config.yaml
horizontal_flip: false
patch_size: [4, 4]
width: 256
lr: 0.0013
lr_schedule: "step"
Rows from block 9, named by matrix and row number. Rows with one number belong to one neuron. Each number is 128 + 24 x the weight over its row's rms, rounded and kept within 0 to 255. All counts start at 0. Numbers have three digits each.
# fc1: MLP up (model.blocks.9.mlp.fc1.weight, 768x256), inputs 64-127
# fc2: MLP down (model.blocks.9.mlp.fc2.weight, 256x768, transposed), outputs 64-127
fc1.197:125098124138156150128119129157125134142124134124119103131113087150124125115126123127117120103125157121119118121121133119147128142154152097119114098115113139127121104131149123119090119132100097
fc1.198:131153126133131159137072192166182085115145112103135133137146096103145137145112131084141128116131164115124136145124151102086135117126104163123098106121101152109163083135128102140120078178154124
fc1.199:153138091160148140128160132158139154149110082154135107137116080063151146113129152139148146088103152125111127135134126147096112140116146177125105138154152142165118111129155092137151074173137148
fc1.200:114101132099148131133136111131121123139115115128095108159105094135120109114107110122126129136109151130093138132117146126132155155134147123149098140117129125135122115148146133141100101152119082
fc1.201:110124138139132173137096097146124125137110140143108117148135115145128126111113105127124118120125133133114144119126129137129145142142141083153082129131138119135142092130149109114079090139103081
fc1.202:113101149130134126126127167158164114102102120142076080107093122131135118129109132142139138070127123110133147144152158127113103143132130148121118126151130130133119099143123109150123126162115168
fc1.203:101088146159161119142148108162156131133134083111101130131115099160121114145129104122111116117089138154116109147135150132163147141105208102081135151118139145122115104139130140116109113167132111
fc1.204:104124098144125091105127113128112107123169150152136170133154127145131125114117126104146122135124089146133131141146143135121160121141114146163142125172113115123118091159115112184145117113136124
fc1.205:121116143111146157139119120113122139118112129136117120158132104142106141164112112137103131114113160108117154155124124130127139161136145103154099125117145111114121103147152122128076092140123107
fc1.206:106092166175117132129109149114120177123164137106124133101119123165118137092097149153137145075147095098145117158140135078117112133137137106175105148118109113147113124123113149126123087108178123
fc1.207:120101131107138137148127107146125133135116125105108128163134116143119113126105116133128135129119122103127132134118143154149131143141153101127113135152123127112105093145155115115074129131115104
fc1.208:121099139127130171143124093154114120129120133125100104155110101129101139115113120116127118098114138120113123162115152135146134147124161109137098151116131106136124104137150111134093108147113087
fc1.209:094106185119121121138125109091151148109111099143071141141123118090108140133099131133158106108159132122133143100139132139108130113159142113156091128159169107193171119133126124123135130069139077
fc1.210:113119144073092092128114145109092100144126155121134119191124127129091150083107158113140109120126107145118124155116098099107132156120117091110157109132155156138132104119108140185112136158090101
fc1.211:117083132140131140138119095148120132128105118119098106167122114134097144098102111122118153107112134124137119150108145141142133150125158101122088133126114106124134117146128117131097112136132081
fc1.212:096060128116127099138109097137110183170155123124107090110119114122113138093137140109101157087115174129134114115131152142120098109112091144128129190120135111131140109147135117121091101148124110
fc1.213:124119149138158154120130111132108130138120136143098120159102094153119133117129138130113128109135144109130151139138155134148137155143175111120100145131140111133124104140160110137061092122137119
fc1.214:102101095165137162136131092165104134145134157102109078125090108140106159128125132107132132084115134111131139109153164145100168147103107120133122120073117133123116114126123104122159108121084159
fc1.215:107097151117141075122147120137073160149122117127094105107152122126099123118137114119122108088142100128163171102107133124164131126143176131155107127164142175117140147083142168145128131143103124
fc1.216:106092137117146161123125113155127138143122115138122123159103105160114126138111129133143144125120121133104121126152123140163140150147174104136107137115122115133137114145165138147090097126150102
fc1.217:117160169087135123144096120136111158118112138133121102093152139108136119110102134136137129138138103139151159112125102155122160135180125106132078153130096157157132135116130120117108118134110109
fc1.218:178155120142149128117120108140131113147123091111103116109132143104118088166116116147144109110156171124124144122101138115091139163125133158120144144164133146135127130125126148169138126111100089
fc1.219:122146133166141106125124116110141170128132090088062108133100106138111158117122113141137143108140137125102095108115139137075108160135141136141125080134128145140117101124140091135124102111130070
fc1.220:149118131145134132106092123132142153144128123123114093145143142094084167110119103158118110084126149092129103161182127118127100126117151117146133152100156103122124145156105127144086104161101141
fc1.221:115118132116159114139134143155100100150111120158093159161148080134127090078133131140133145129134132171121119119128132143118113133113115184107150148183143136186119079118142116148123087174149104
fc1.222:108072169160178133124150145116158191140108120113049096119116127164137127099089133114108088109129133118130122133128115133125109154160096160170130151108131120097092116126163088093106147141117145
fc1.223:097092130112137161122136110131126127132118130130093107153110107161110125102121125120120120110108129130093115133115139138131132151132149104118113141130137107121115111139139136133086124127126077
fc1.224:127128108179094175105147132122140166080102134087117096132135149091098120137095119129132166113116156124142100103141132139145110108168093153125152107113157106159117080120155128099122093110096130
fc1.225:115151149135135125148098118135163132151130091109107108152113110141118143122107161097130119105070169094092121129119129130123134163158138068161055129097127101163094130150149122151135111102107089
fc1.226:141141136155120143149144114137114123085154087125109151168159140130160139123128118150093098169106122188148128161127102126181122149123168149096166140120142121143132105097091143154131141166097097
fc1.227:113143108083102092118110121117158110157126091090109127136131107100129137103126160124157143118102154173105109119135129122084150128122123144148076086113114159138101097147156091131136078138127115
fc1.228:146112127115153149107133101136206117123145097115158133115112065106129126127153155137159114116107147102143130096135167130091155151122122133127124131157091135124118095093135129132104109130105125
fc1.229:118096192198128186143104116097147205160148141165076130163133136163119114132118136111142109125123113112139090091126169120080113150104095163140143135124131150102105107099115087136104158117139154
fc1.230:130115151125132135143122098180070135119161095151061148184147150173132137125161148100121096170116162130131111139097126114165114106105111124097141141104149123150124135091139140152112128133110108
fc1.231:111116126132143169131099116129118134135115120136124110174130100142126131121106131124119135129094145136100123148120130126140131140132153095130092134127137126127110097139168136114079095127139084
fc1.232:174158073182140152118118160137155105137136132099139115131089087118132133083070147134107109112120135100129107128158120150087128096108137143135136121123160113109135119168123093174154166118113126
fc1.233:087141136153163159128119116124176128119127108133089121135101091086135118137119118118140120106105123117140124112146121136121188164164137118164066117101124110156094136185107103117151085106115134
fc1.234:143156120109089133105123134163100082115139108074139143165078096117126127133117104129146130104146154135112151099169129136135132155130153163141116105113128148162126115136143142123118102095133108
fc1.235:102137114146113115138131120148174127157096109139097107086096096127159116119123113091097136129142156140097122102130092127154084125139102122119113167085195140081088123128160092113122097152138185
fc1.236:105118149119137149127120126151122120121090111133099090157126093124109111114112122133110140124113141112109116140121134123135121144158143109140092145124104136135131093131150106135100091151120094
fc1.237:092137098137158124142145138150128138126113137112108141126183105108122091122134109151107106145153103143132125142132125145115130141117130112171103134120121092074125113103139138121113127134127113
fc1.238:109080133108120146145121093150117134116111123134074116137115081160097119125126133128127128096119150123115145129119132151127128160135180110127114135117113112139118118145115146131095095147137101
fc1.239:166140142132108152099104108137142167094150098093132104153149152130148146147104139111160104113097161096119085161118120105151133123126145117114113175087147101114115136130130106154109138149097118
fc1.240:134157116133188118182098129096160118135135112105105130135083088120139149167109116133158123114139104083112124153137128121138118115118144133119123122103126172121129061134134106145090126180109136
fc1.241:133152177158110127169145104141166135149141145134102113131105130080149135107133099122109123106080145126105130184123151119140139096116133118143079122083110123137096148150115111092118157128143055
fc1.242:130110176148139147128120149123157135092128138102090111174153099114152114137117159155123142073094109126126126147160130131169161180131151118152062114104117126169098138148144122133142104114109118
fc1.243:122119157120116165119102143094102156095173126070120160148138124143156125142130149142138122134145118121134149138115127097154132173166163085164098133115121151128115113094127119136123098103102100
fc1.244:138087151173126114130128169139144152149142123119109102120124082128095126151121136108119143118121101117115157135146153152095088130085124174106172142110127073115097115094157103130111079124118147
fc1.245:099127159112132171155147111122134152131138089139113117141126125106163172174161111138109109137109096144125133149137088117136130141130160132119079143100087125093107098127112102122130095182093118
fc1.246:125111139164178136126109102103164117140136115153114107134123137131115103146129175148123120168119164125146125092146139073126156149121124119138143151127150162125132107094155127120122115130147173
fc1.247:147112140130100094151156113157177135128146123127110120086100112164093102157132160111121134084068136138127132149156111141081141151100175086153105100149137109142143079139124107119136083139123139
fc1.248:116096137132126141145143124122120136137094126137093119155130110124107127127097132121127137107102144126131135150125137134144146139122148117124099123123127118131114102128145131130070104117120092
fc1.249:120107141116147182130120102134146187144127134129093075118146100086139108130123174093132102152127153156153096107154136119114130134144152132177099149109101140130151108096123100110106120147126124
fc1.250:095093135139114136137124112149128132132108131118125111153105121133124135090082125121110136117105130114117147149121139141140148138126146106130090113122107106124126119133156129115074109136126083
fc1.251:098124155118118131132110099167110103116102116122111130139116105142103139112103116133124127122114130131127141130109149150140140125140143097119081133139121111140142072132161132119105115149118106
fc1.252:117132194114131090155119140113125178156144134168078129123127108113146106079150170097136136130121151087137151125159149122145124130107100083127118112137165152145148135128115132136117128123120084
fc1.253:106107130101157147118119113142141132128125137123109117161127091128093127109121112112118132124102138137121132131133158128146139125123156115123068146128135123109124115147156119127077115126125094
fc1.254:111111145143129135132128094146112139129116145138097115160124129145122124108116100130134141114122118113124141141107158142142138161148169094147092131137122109128131114133151121140081111140115086
fc1.255:095074213129123169128090118094120126100133106121114096117129112147128138126108174135115153104129159142111107118153156137087086129104105118111171154161106129113117111135110126134124108105137146
fc1.256:096097134138126127132122105128108141139104119125119106154105106138101120114110131117124120134109128117114119143119152150134154143134150102147110125138127099133125103114159131127059101124106075
fc1.257:109115118143103074125105128106138116077119149102157141107160164180139094144091176115088119111072096179127140145140094156151105187160167107121145149140135148119138099122094158148139137127114149
fc1.258:177103131141124122142161188136171140126136108146154098148108148098108108138070131145113118109132128156149107123160155126141143144136151130148076107128168130118146151137110144129086120112099092
fc1.259:115101133127144159138113128142113148126102122135092128142108099137131124133111111125118115122122118111097114130137123152131125130154162097128103115118130117133111092132174112121065107135128099
fc1.260:107090115129127141116135115155119122115113142122118121171125103147117124115113148109132149129113137114136144132116140139138131122145140101141089134132138119133110115139146123140079106139108091
fc1.261:097113142144132149123125113144114145137112117121092135154123116132101140115099141104161127135115130107121141137135130129127143155133131125153127144150148126138114103126137128126082105124132092
fc1.262:133108136127123149126128145124134118091168107119146093150129140127168113174145126195098125144154149116155108138159101137169104141124098165123151132143131122107133100140079132163112109147104140
fc1.263:114109122135132165130102120133140130131133131104077087136138107118112110127111139121136147103111133105078151138120149123131135161130146117119082115104138121137119107131155091133102103144145119
fc1.264:094100177121118132148113052116107110100153145126072093126117166141130093084144156135099110144136181102085137147127140117136121133092154101132116106132124168125164116119156142169131135099137136
fc1.265:108093123119123136134117118146107137141096118127099138159134109137126131106110113128131137115118162129129121132118139156144134149126157086115094119120119102121134114140142125150078103129114095
fc1.266:130133163081168148151146111163114133135108101145100129141139077111146115142136107170119119106124153131105114143140121108125104120119170156113127142122130137138129087123152105112117119195117118
fc1.267:111105148153132117139132163125144106144146126105102124153085101131124143090141132103131118094171110122121125136105106124158176157155140155180107105161103110141090129169161132158109127170130126
fc1.268:124137132127139118126101149125149169158131122123131147102179064146137145112106177153142174114120105118132117112152157132091140124162147124104107119098106129135119109124108104118125144093101091
fc1.269:138141100154131145121119126085111147110112129095126121121142159103139147128088129153130132117147118152149141150107107133165112168151208152144088125118102114136109099087124177146117116125135159
fc1.270:125150135130122136121098155130144112130116109104125087131092100101113131163096143106124137097095116116105139149122133134108104144174152103179070128100106101133100118181104115130141112080120081
fc1.271:111147177130148114173107126146156144130095087097133082130125143106137091115155078152120136102132146148139151115092112153181168126125134096107135114104113159121105113103179086123111102159115131
fc1.272:116118138122139156139119110146105140122114136121104138156133090142108132118092112117109126114122149146123125130160146127131134142131144098158080134138125112141116133138152139137099093140109075
fc1.273:098075130074145092160116111124070161105131140103110173154150112127155123134168160137140103118152096119146114136092153126149098133084116093111153139145150123166138148132128135099113166101119145
fc1.274:098097147114140141131110114150109149130106112123114104156107099145127116136110121130127123135105162103121132114120150137135130156126164111141093125117124094148143119147139138122089099160123067
fc1.275:118147139127155125123167129145121139084146117131121162137166086095119125147124100106107114128093109155137110169127130128191118129127171128120098117157117104147086100122118151147102107159128108
fc1.276:085115142110145148115135120137130136133084111124107127151115092143130145116109114132109118103118156118113132135144142131137128141126140111135097137121122120141126117133131126113078094143123096
fc1.277:120122134117133139115124119147133127135114121123091138169107119128121136137099125147146128147118152132123135130103142120140139140120155123166100152132114133124139118146130116125077097118124098
fc1.278:099101141134134152126122107137118148152126121128101115143112121137111133113090134113120131134120141130116136137119156130134127153132146107121099128130132128122123120118165122125095099131119078
fc1.279:162133146126133126117145143146142145121153120161094111118129112094156125070111102143115144114157122141128151136161146128101093126135138150125114116145120117133102082155114110150116099150112137
fc1.280:142162090139134123107119143148093118109136125134096163142138122106135125073144105124122155141155147109150110135142153132140117123122144160162119125162108088166100104134140124146097119145136137
fc1.281:090100155126135134126110112138115119150115136137085108147122099139121110114106114121120132115119126128118150134139133145149136159130141111125080136124133118118113102132134106138089104139115076
fc1.282:163128111151127146173105139134137102153138160128042120127112083124115132074121110143123126131121158118116120140107103136131102118155129172121158143092136147141140134163105112122085132137149115
fc1.283:095089132085084111115120063151144116147097102121116093136125157123124143103135112155109117101123128154180153146127100117102115163160146082113117132149155157084089128121124135131134091123083101
fc1.284:122098139128136159119125123151104134133127133132111122152120106151108124130117130114136110117103138122119135150136148127147144139149156097120090131154124132125122104149145126133067099136084100
fc1.285:113096109114143142123122146131107105117124130147137116124101111130147098127081133125155118137155146123109154083110183093123143078116128132136129147120123111138172140122190133147058138102133106
fc1.286:124102141114125160138121118135119151139105138130128137150117105156116107114121105131102127136112141102102143148135157149135117145145157114109102142121098118152139113131152140128082084147109079
fc1.287:140074125115079171106073131144133128175142143105112151121112129094124116091122118140135128086132119071159129194152137155085112144151141123141114136136122101123133106127153116115116103135128140
fc1.288:113131106112114091143121125130152150143062155108147130097128128109074115130110150137075158124133126145126097117117120159122127186150151097132107138144126117149149112148105179121115118121145112
fc1.289:110107130101117154183146111152095139153105067140103179090192148131175091141140132119142121158094123151137110124135119148143148110137139093108112113127116116122106132138140105081139096109135125
fc1.290:105126084134127130140142134087178152189133167116140110120135140147115166105093153106069163145123111168096124111168089172109169169153128099167108115150133125095178124163081163114112128108127094
fc1.291:156140109141133068150114141104139093099129159112162156082152124169124100133066149088123118127113094168104100123104137167142161157126153104092160158122092111133161111142121184117147161099134124
fc1.292:103102132138120141146113090129142112119121133146111107174131119123104112115111127113133145112130156122121129152132140146138141155129162094138113135138113135127134127144160133140072103140134112
fc1.293:116124137099137157121100147141106115166111155138116120121133087109089133111116160082162134132138132073077112117141135132086169119107097111167122118135120131134128149190172088090109090145139118
fc1.294:121116146117143156173113125125139130142114127113122121163101073156105120148147119145111112093102135100122129155117131139131130150158159084154084104068106142146109114119126102133128090101129093
fc2.197:135151124120119135150126134097128137130140130121128111115114096126101101146127140123132123145127115106118121165157117152085155134139067099142110100136085097060118116144107085121169102128121118
fc2.198:174171139115150096118163132114071123116165142101152153130113142084134130104165165141155122146158103084158136112126103118139101154078102118158183127155150059162134179124133121102141118115169134
fc2.199:142144128092097139146159111130101117161128121121125160122160145134116150097149155093131109153096125125112095137133086132113171154086117065133106101133143135120132163109132128131151128121138083
fc2.200:099126134102139169121119139121125110111150142095130115129113114107114122108154134142141128135130101117125107163105112127090112120134090104139118090155115109109104103134109125124139109080132131
fc2.201:128099134118083156118096145109108138103145116109157141117092118110116121134170131123163137130138127106101107118161113135101141124122096113160102109119092110139121119166099100098158104097098108
fc2.202:135141077094140152115122075119112147149160160126151132155157128108103113144097125104136105128113139117122151122151160121131144102072124135117119145098119121095141160140167129107126156130140135
fc2.203:109137123123097125113090141080128110070131149141126130125111104126149131112121163113137160137145099144152166107104124114089127139172122156147117105109116169146130093092117129133122129101099131
fc2.204:157087122156118117147126155126160096082110114125077149110095161195149131065126165122130123124101117132153126134092113146153152139137142106135103115097130114161154146115142146126130145091117113
fc2.205:113139125115111160142124147094114136117172147122132108099131126119130118157156101125134145099111119103116109140147093119118152143133090106111101111144114099118118114146109104104132136091121121
fc2.206:140123128141130126089156070100130143155126138128116146129146156097085127124146078128151128132169102131135139131127126145146136062138155105138183109134109117154126152122117139113119125113127131
fc2.207:138126128111130142123126148112117129124140127132127100071089100124150095126149126130157103130128109109115101142128089129111129131099084114138107099136094132162133111172136115108165140140135102
fc2.208:133143134105119151130119104093129128101152151100122121120102110118119114137125086139123141160139099132118097147129116112110124132116072129143087138145088095137096101150123118090188119116107094
fc2.209:129141145135097140111164177133111088149129150118139122154143128144109163162116142129134111108154096077099158100102103114100142097105124127081113163152122125123119123101144130122118138097140169
fc2.210:115111118116104111124117152170129118064125096152108149119123156151160110132171116121144141121101103123171096146094122146113116133124104107108132121115121124137082103106128139123120124114118119
fc2.211:122145152142107131116111131095143138120147140099121125117085157084079119120163076150151113129123101112109085161115068120095151133126109109151098112123084087141145131186118122120171152127106105
fc2.212:118151116104115147122125085097112100093142159140117168118092154133139122126161069089120108161168099113208116119148112106135094127103145169100145079130104103124088121089175114147116163104142112
fc2.213:128115137100104141111116120086129131160129121145133125128111132141128130122128102185141137121135095116108126152113110129077132125103072126150108094142096104129113116136106128096159120104093121
fc2.214:150174143067122126133133143129090120116155170103160146145129178110139103101122063140133090118131129134139121147143120100131088125143126113177138095119141142168141137078149109107147192119148133
fc2.215:130152112145129149098146145117127116144135134115186137149083169082150143142136104104140160130112120159096123092133152126124135142124131143145145118102118106091193162120144141162144183136127077
fc2.216:150144128130127126114104162108109141142142117103121105116118084097140124140152124140134112131147075101093091140155107135103138119148073109153123112143087096114106130127110131116169139116115110
fc2.217:115147095158163094102172155158162094168174122110145139155139107157131127147170128096110139131103126115074114134147118119150143142109137103105134150165122114131157168125114126105122144138100161
fc2.218:138111121167122122085141146151122096074150093152098086149094117126130118124144176097145136124116126136071097135120134098130127112093139132087161160163124126136101089116128126150136132109103132
fc2.219:160166114086126126161109120130100133144156116126117146155131152116172099120135097094132119157124135105124109102119092127155144115112139148137103111135129137139099156099145140127134109155109146
fc2.220:125121109167146118098102130109122126115134138115135147144159109143083123110121098159120160134141160121130116100137171122163126094127117152152166137105150132123168143118134142126100157129164166
fc2.221:145126081150135154175145120079161123176125143145172148130161134130091159106120127079146136162083116102107098109117095130109181144095134101151101111106118117115175213148112134114155141101117081
fc2.222:153186143089120116104165127143080090100143147126118176139159156157140127162110149131123116135129116115122107121166119160161149124156160112097110101132143116148134179150137126106127120074151145
fc2.223:069141136082117154096099124116104125131143149084147094116085123141092111120127098128134123115121113129094092163169099115109135133121101105135117092126095108122129117147143088128165106111110121
fc2.224:117132129061105124162129121094105073129114111159142147117109152099078126088125077096152097126149107136082160169152143126134121104137130153093136139119129127169109105139177173113201130125148149
fc2.225:142123109106129134118112153139129142162117119154121142138119136156147132148138122135113145144111147108110113103122126137122120151125115119136135095131114136127164132137125133128158105095107142
fc2.226:129123123150105118148155101090159132099092134119130136086137116165163125136091139143144095101112122150138170114118141112111124112129154123124150141149136182083142141106126129127119156120129105
fc2.227:170168120064149120147121132137092137147143142093182134137134161079099143125165139158131076141102136149130122097131092088099116113077135137169139104129131086172163145150134137128139121118152153
fc2.228:166138150117149121135140118128113133146142101128153123152105162096095108112171127138144097159134138102086125123119165080121128098097116130102169095125158076160142151143116103150163144119107126
fc2.229:168166152120089103102153142130083082104171148099145158101126161143143109129140171120112116129140115108148148105172137136163128115103082086092140139134140133121107146123134146130105166094139147
fc2.230:115141127173127121161194102129165128139094110092131137094134097114163129153121130128125119091094117156099150130128136128134154117135148105115100132133122152121123134139151108076131125114181082
fc2.231:124117143126107139114111154131142149126161145097113103110089128130142122154162101128174137141089109121107116166153084131091130123167117109144107104130094123119104111165117123123163096106093091
fc2.232:143161171036116099105158129150088145089128138126116161118115173111115071146192174074143128139129132134127131105122108113157114132087111066141134118129137079158104134093153151091164124100137144
fc2.233:156140132045090129142120090127086112128138100119123144105147141161109125112136147133152128178119154116107114099141117125113143153114107087116125125125112134138146136163140133139160139130111101
fc2.234:128160127094170136133166097159144118151127136157139139118140141032105186127130118123144101168118091130101086117126124116157133111146117160156142117128093064110131140125124138112146107137173099
fc2.235:128122135103140161128089116118083109104177105129136128159119144129153104179118133149152119139136132104151174136171087091167112120121077141067145131100131103151145150152110132151100125112108153
fc2.236:102123140084117127118130111136115105091177125092128123137139102137123128126139155119128122130123104116120101161164113122095143128113091106128082094117124117121102095142095134129162137110094129
fc2.237:173157146158147151107113135108105115139129123095098106148120129129132074151131190130101122106152122123115137104138158090118101115107121123099113139116118079140165139161118136147135104111118173
fc2.238:125146126079112144098121105100127121126147142104118131135135110127123129116159136137161137123119120132106103146171113112122125144155092104147111096157093121132111107141123119129143112124148107
fc2.239:140129082154144141146098134102137116172126137142144103145142110114096139108110124123120159149115165098111101093102168128119129104091121124147152140093135104129163209143152136112101147121144137
fc2.240:114119128104104112095136129109140143123119149098141172168130160121128064150148176141156156137105132101097115126115120110131157131133125088103132152101142073151095112118145138109156120122142107
fc2.241:089143139111147105076120157157065111079122117109133147089148141132137090147080153140134134112142151127113149077145146115139115142131166134104152135154137150124126112106159152130124066143163186
fc2.242:130145118104086139104126116158129082166116098089123142139135111158139144128112135117165107126092129111091141111133099117110134146142159090126092113110103140103122109127172108126141114129113189
fc2.243:139144119093110097147122116165141086163101147143104117153156107114119118129140127106099141123084156131119126123140109141134143143155127085101141090140139142122137133165137136116122146097125122
fc2.244:171160121081102121116123069159111045135115127125106158135170149173135059123096157110118127130134145120112129119160118127106176118139155122129180132132127107125142129148142161109156157077125119
fc2.245:130127102148108106115123117134152127085084083123137129134156116135124117174137115188127081128124162147124163095121122091123123125144134183103156178139137182122150119113161123158106153169109141
fc2.246:155138130100073148093157127112109067087193142133143110145146136156122092153158150098119178150162146101130113086150141119147160111138147142119100123139141135088147158115148099125117116086119123
fc2.247:195184110053107145123132116134074141154133147099147105127182169082136118151115108165142144117145101132070128142155127141123117090114136142127131147139147114124147164110115155111134153115130105
fc2.248:120118109101127140149110145136120136135146159086103106136100126118132147162128093162152139133131111086106145163119093116106133127101077107108119111137106133097119124139092116110154136091102096
fc2.249:135189156090133109058131148135073121104197126109145149137121145130139120099117096126139085129134137136163119144127121148136097132070100129111133117117172105095116138124136135114089131119129111
fc2.250:142123163108130146123111153128112110104134163107146100126110161112118133122147105162125120106143085113102145143143082135105116132123080084139089097147087091113105097160115131113155134123124111
fc2.251:158131121103135147115116132101102105111131121119118129101126136122092140119135120137140123140118094110113139163144107148101133192113098125161112097137122074129096126152117096101175151109111134
fc2.252:119130110116099163092143142129102108072145115078156163121101105154150125152134154101111124114138112123133125106145120137129166120094095137144130094147100132159123126170110081107122118095125160
fc2.253:156122115092141133109072170088106104154148144072130129107111123123135139129134116141141113132128112086115078151130091113106144099134093100140126134120091115154081113142102099090177112101106095
fc2.254:120107123101148133128112138133104130094145131120171128122101127092122125115135131153170141124148100124102122135161100125091163144099079093152143101134086108128106123161114098101137138104089137
fc2.255:136135062146119127097182129095114074131166129140157160142113204117127111125156100097100128151124113137138098102139093133121132109144084101129087117117110095149112136133125132128114118115173107
fc2.256:131099116131113140118120159108152136111159149135128123110109143127100122118145116126163134132115100093149137157143126131102136139120097104131088102145106096135120121155120102139178104115094098
fc2.257:113147092123073125103130126104131099127102176135131117110139115142127165102108158066129156115135092132143172146126111133111155125154140120135115086101152149123101124126126134112137142095104134
fc2.258:101186128060115128108139108107114138140136155110123177134157086136119109117168117108115132121121140148077154142127117161114155093096120095138150114154123123178135132099136120109125124137165152
fc2.259:119135150100080151147113141117147147127151173094140139119123128124129133112177143125147111133118112100090111129126113118116146144099098109140106099117097082099095134170113093100164112117133125
fc2.260:132136105105119174136121096103106111133156129101111133100091110133114116139146105134136152128146112137114101131163128111081139160111105116127099118109074116153090090133108117124169082101122102
fc2.261:104127129124078149117097157090113115143134127129126119114110119115098118122145137154135141153124086116086106124147080156110117131134064104152112111125098075133093147151119119125185116136091113
fc2.262:127123137154155116134153111107125135100135131124133133106151091158146122161087114145130087111151137142121147102124158109149109098111137133135176183133134155108148142137120126165105158141136136
fc2.263:118096137103084173142100113099107125101168159124115142113139113126146124123160144147136140119101124130111098115141086117081144119135100130141084110164068124109127114155117113113158132090115119
fc2.264:138157118172085124101166157098119132132166102115167125150087134100145193155109080133107130168129100162153177112150150139155101147141123141125134106126121130109108131147124112109134119119128106
fc2.265:135127135094124135094078151124131135118146125121138141080098107103111101116135121151143116144123103095128129138137123129087140139129111108108087105137100107098113138147104112114179104097111115
fc2.266:094134159091107149113123129089137154119099133093131096108113102098090134163097130116136125130162118142130136102098142086129138141157149135133108132131089134136118120126146148121112107086156080
fc2.267:157114135052114104081139079119101088123120153106117168147135117115153107101133134086153121111122118144101127114136122128150138110080122158119142116140157170164119121136127121165133123139110172
fc2.268:181189100069116108114159076120078125158110109105154148163144155098150121135165102130134105121142140110124153108136082146120153092104142150116145105122121094108129154119139155128131123123122133
fc2.269:111141105102073119112134121133117118140098148156137088148148145139121157116119170099130120095130125125155184143155105131102138129140153085151124098119172146095131149139138130134118142116075139
fc2.270:147120133107098162096105127130108110106104123109108128126133109161126135119131154146119120142110112106079133099145133131110121132121125138094133121144128115147142141110117128120121113119137122
fc2.271:142131143125115158127130111137114126113158112122109117166165096156112106159113149128119117127136160093122112114157104106124145122114133152121090157132179136102142140119131109137124119169115093
fc2.272:120099141126091154121109119106111127127133127091145119130120123103129136116170115136156126155107098097112124147140092123073145138088075108137102091135106098123106105156120129094148119108128126
fc2.273:101142149191189174099139131096109139147166150147155146137133100077126136130128104142101143101094116147164115117093106141100164150129098143098101118132123139128140135158116106128082107170119132
fc2.274:106110158116143157106117119105131136138140178108162104112105140103079145156156137135149159153091113121127110156123090125082106111109109123157114107125133083112124121137139108088161120125093098
fc2.275:132123083152100137138105134071139099105116140157097116135118125125143125054147132131167159157142129128147143098089125114080141099154079148163121102141117157112146163092135125148133156124112149
fc2.276:147121114120126174100129159068115110104176124123138131132136160116097111125146152138149132142113107104111132152144114123087130133140083119184141106133106098133097134144117130078158115124129108
fc2.277:101093135112109155140120102121114111119134138114136124126117134128129116136152129136146144138133104098094120156121099153086162118147074079121118118133097120138097109156132105115163119132112110
fc2.278:127096131109089137130097154113140146135157146102122126079101115126109124088134103146140129124122125105120110126148111103097130145117086106142100108117117095136129115144096113105145110120112110
fc2.279:142147099093164127142128096080080158127137128127122140123172158120095100132105162139120139153142143121106098091101125122128146132141126124133114155140105092147141182119158145107126094124154097
fc2.280:106107078128139121142146091082130121174130148138133123121117137129094161095124137109146122131134123123124131122108122098126146103126133086192095079123106110115130188120167128120150130104128109
fc2.281:124134150082110103145128155125132121129144135110099113118094107117120094090160113153136140155152106108119106150131109131123137118149073120150103128134077097124146099162115091138164132102111115
fc2.282:117123150087109140079178142142111145098150155118171156116142139170142130147126137070121157137184109118170108120130118143123177118097085117112141113161147113137083104154141101122137144130150123
fc2.283:103148114121114086091121102154101093140116152158115112149128112113103140089122153104146123101141143111135144134133153113107128075114114152123147108123172140129135143146161120122112152115128147
fc2.284:114102146103114148115124136109109147138155147086136110151129097144145106132144100132154137127099075098119110154125108121104144130122086111138111121123114099119124113143113102136150109143102127
fc2.285:135112116151136156170112128093152132107149136131131174131122129151125086134153131100105219184124121155121082121096131214128162175138099145164124121121085093163147121120123151097114135091166125
fc2.286:156141114109112150123133132133112119093155144082111112108099139116120154105137102155160119128132087115092113141136105133107157121106103085105124070117101113102130094142100125114157125106095131
fc2.287:079152129070122107129119138146149144114129140119145126158077120061093125097164062127159118147144129142113112120110118139135141092138093110126142124105115126129124197100137172097154111089158108
fc2.288:151169119112116135136155121135105101141114111116133157116165055115117149123138156122124145131136123129120117112107136109140159135127152151108090121130134137167107145114163117088114096138144098
fc2.289:122161124147136124112068132138128123104128117135138110156125107082092141154146097138139104121143149100149136149103113108156129127145133162093143184098135129137137131101155132159135148159093151
fc2.290:122162139104137107094134163124121116112140121103144145124123083084110129129086148105085143132153107134150128075111146122114122144126133148125124137141119156157129112120129150126073098115154106
fc2.291:110146113124098170132126116087130124159138151111136107135129115137132172123127140076123132127099137107123151139133088147122152125129143100138099076071167119120137184121124112096160102145103126
fc2.292:106115120103123142126101135126147097117137141125136122155132123107093152088162112161159146110156087121103094148138090118078095153130076109138121144142055134154109110168100131087147131125100130
fc2.293:124126159146098105106159107107116157112132131114126130131131143136137130120124126153094110107160092155177150138162113118132078138122117137133119107158136139090104097150088128170115124098108131
fc2.294:137140126130095145069104139128093123114121100128139129104181122129111140147117135112133135148133143109123129120151134103115137139122114097128127100132137165098134141125138104140143101109124156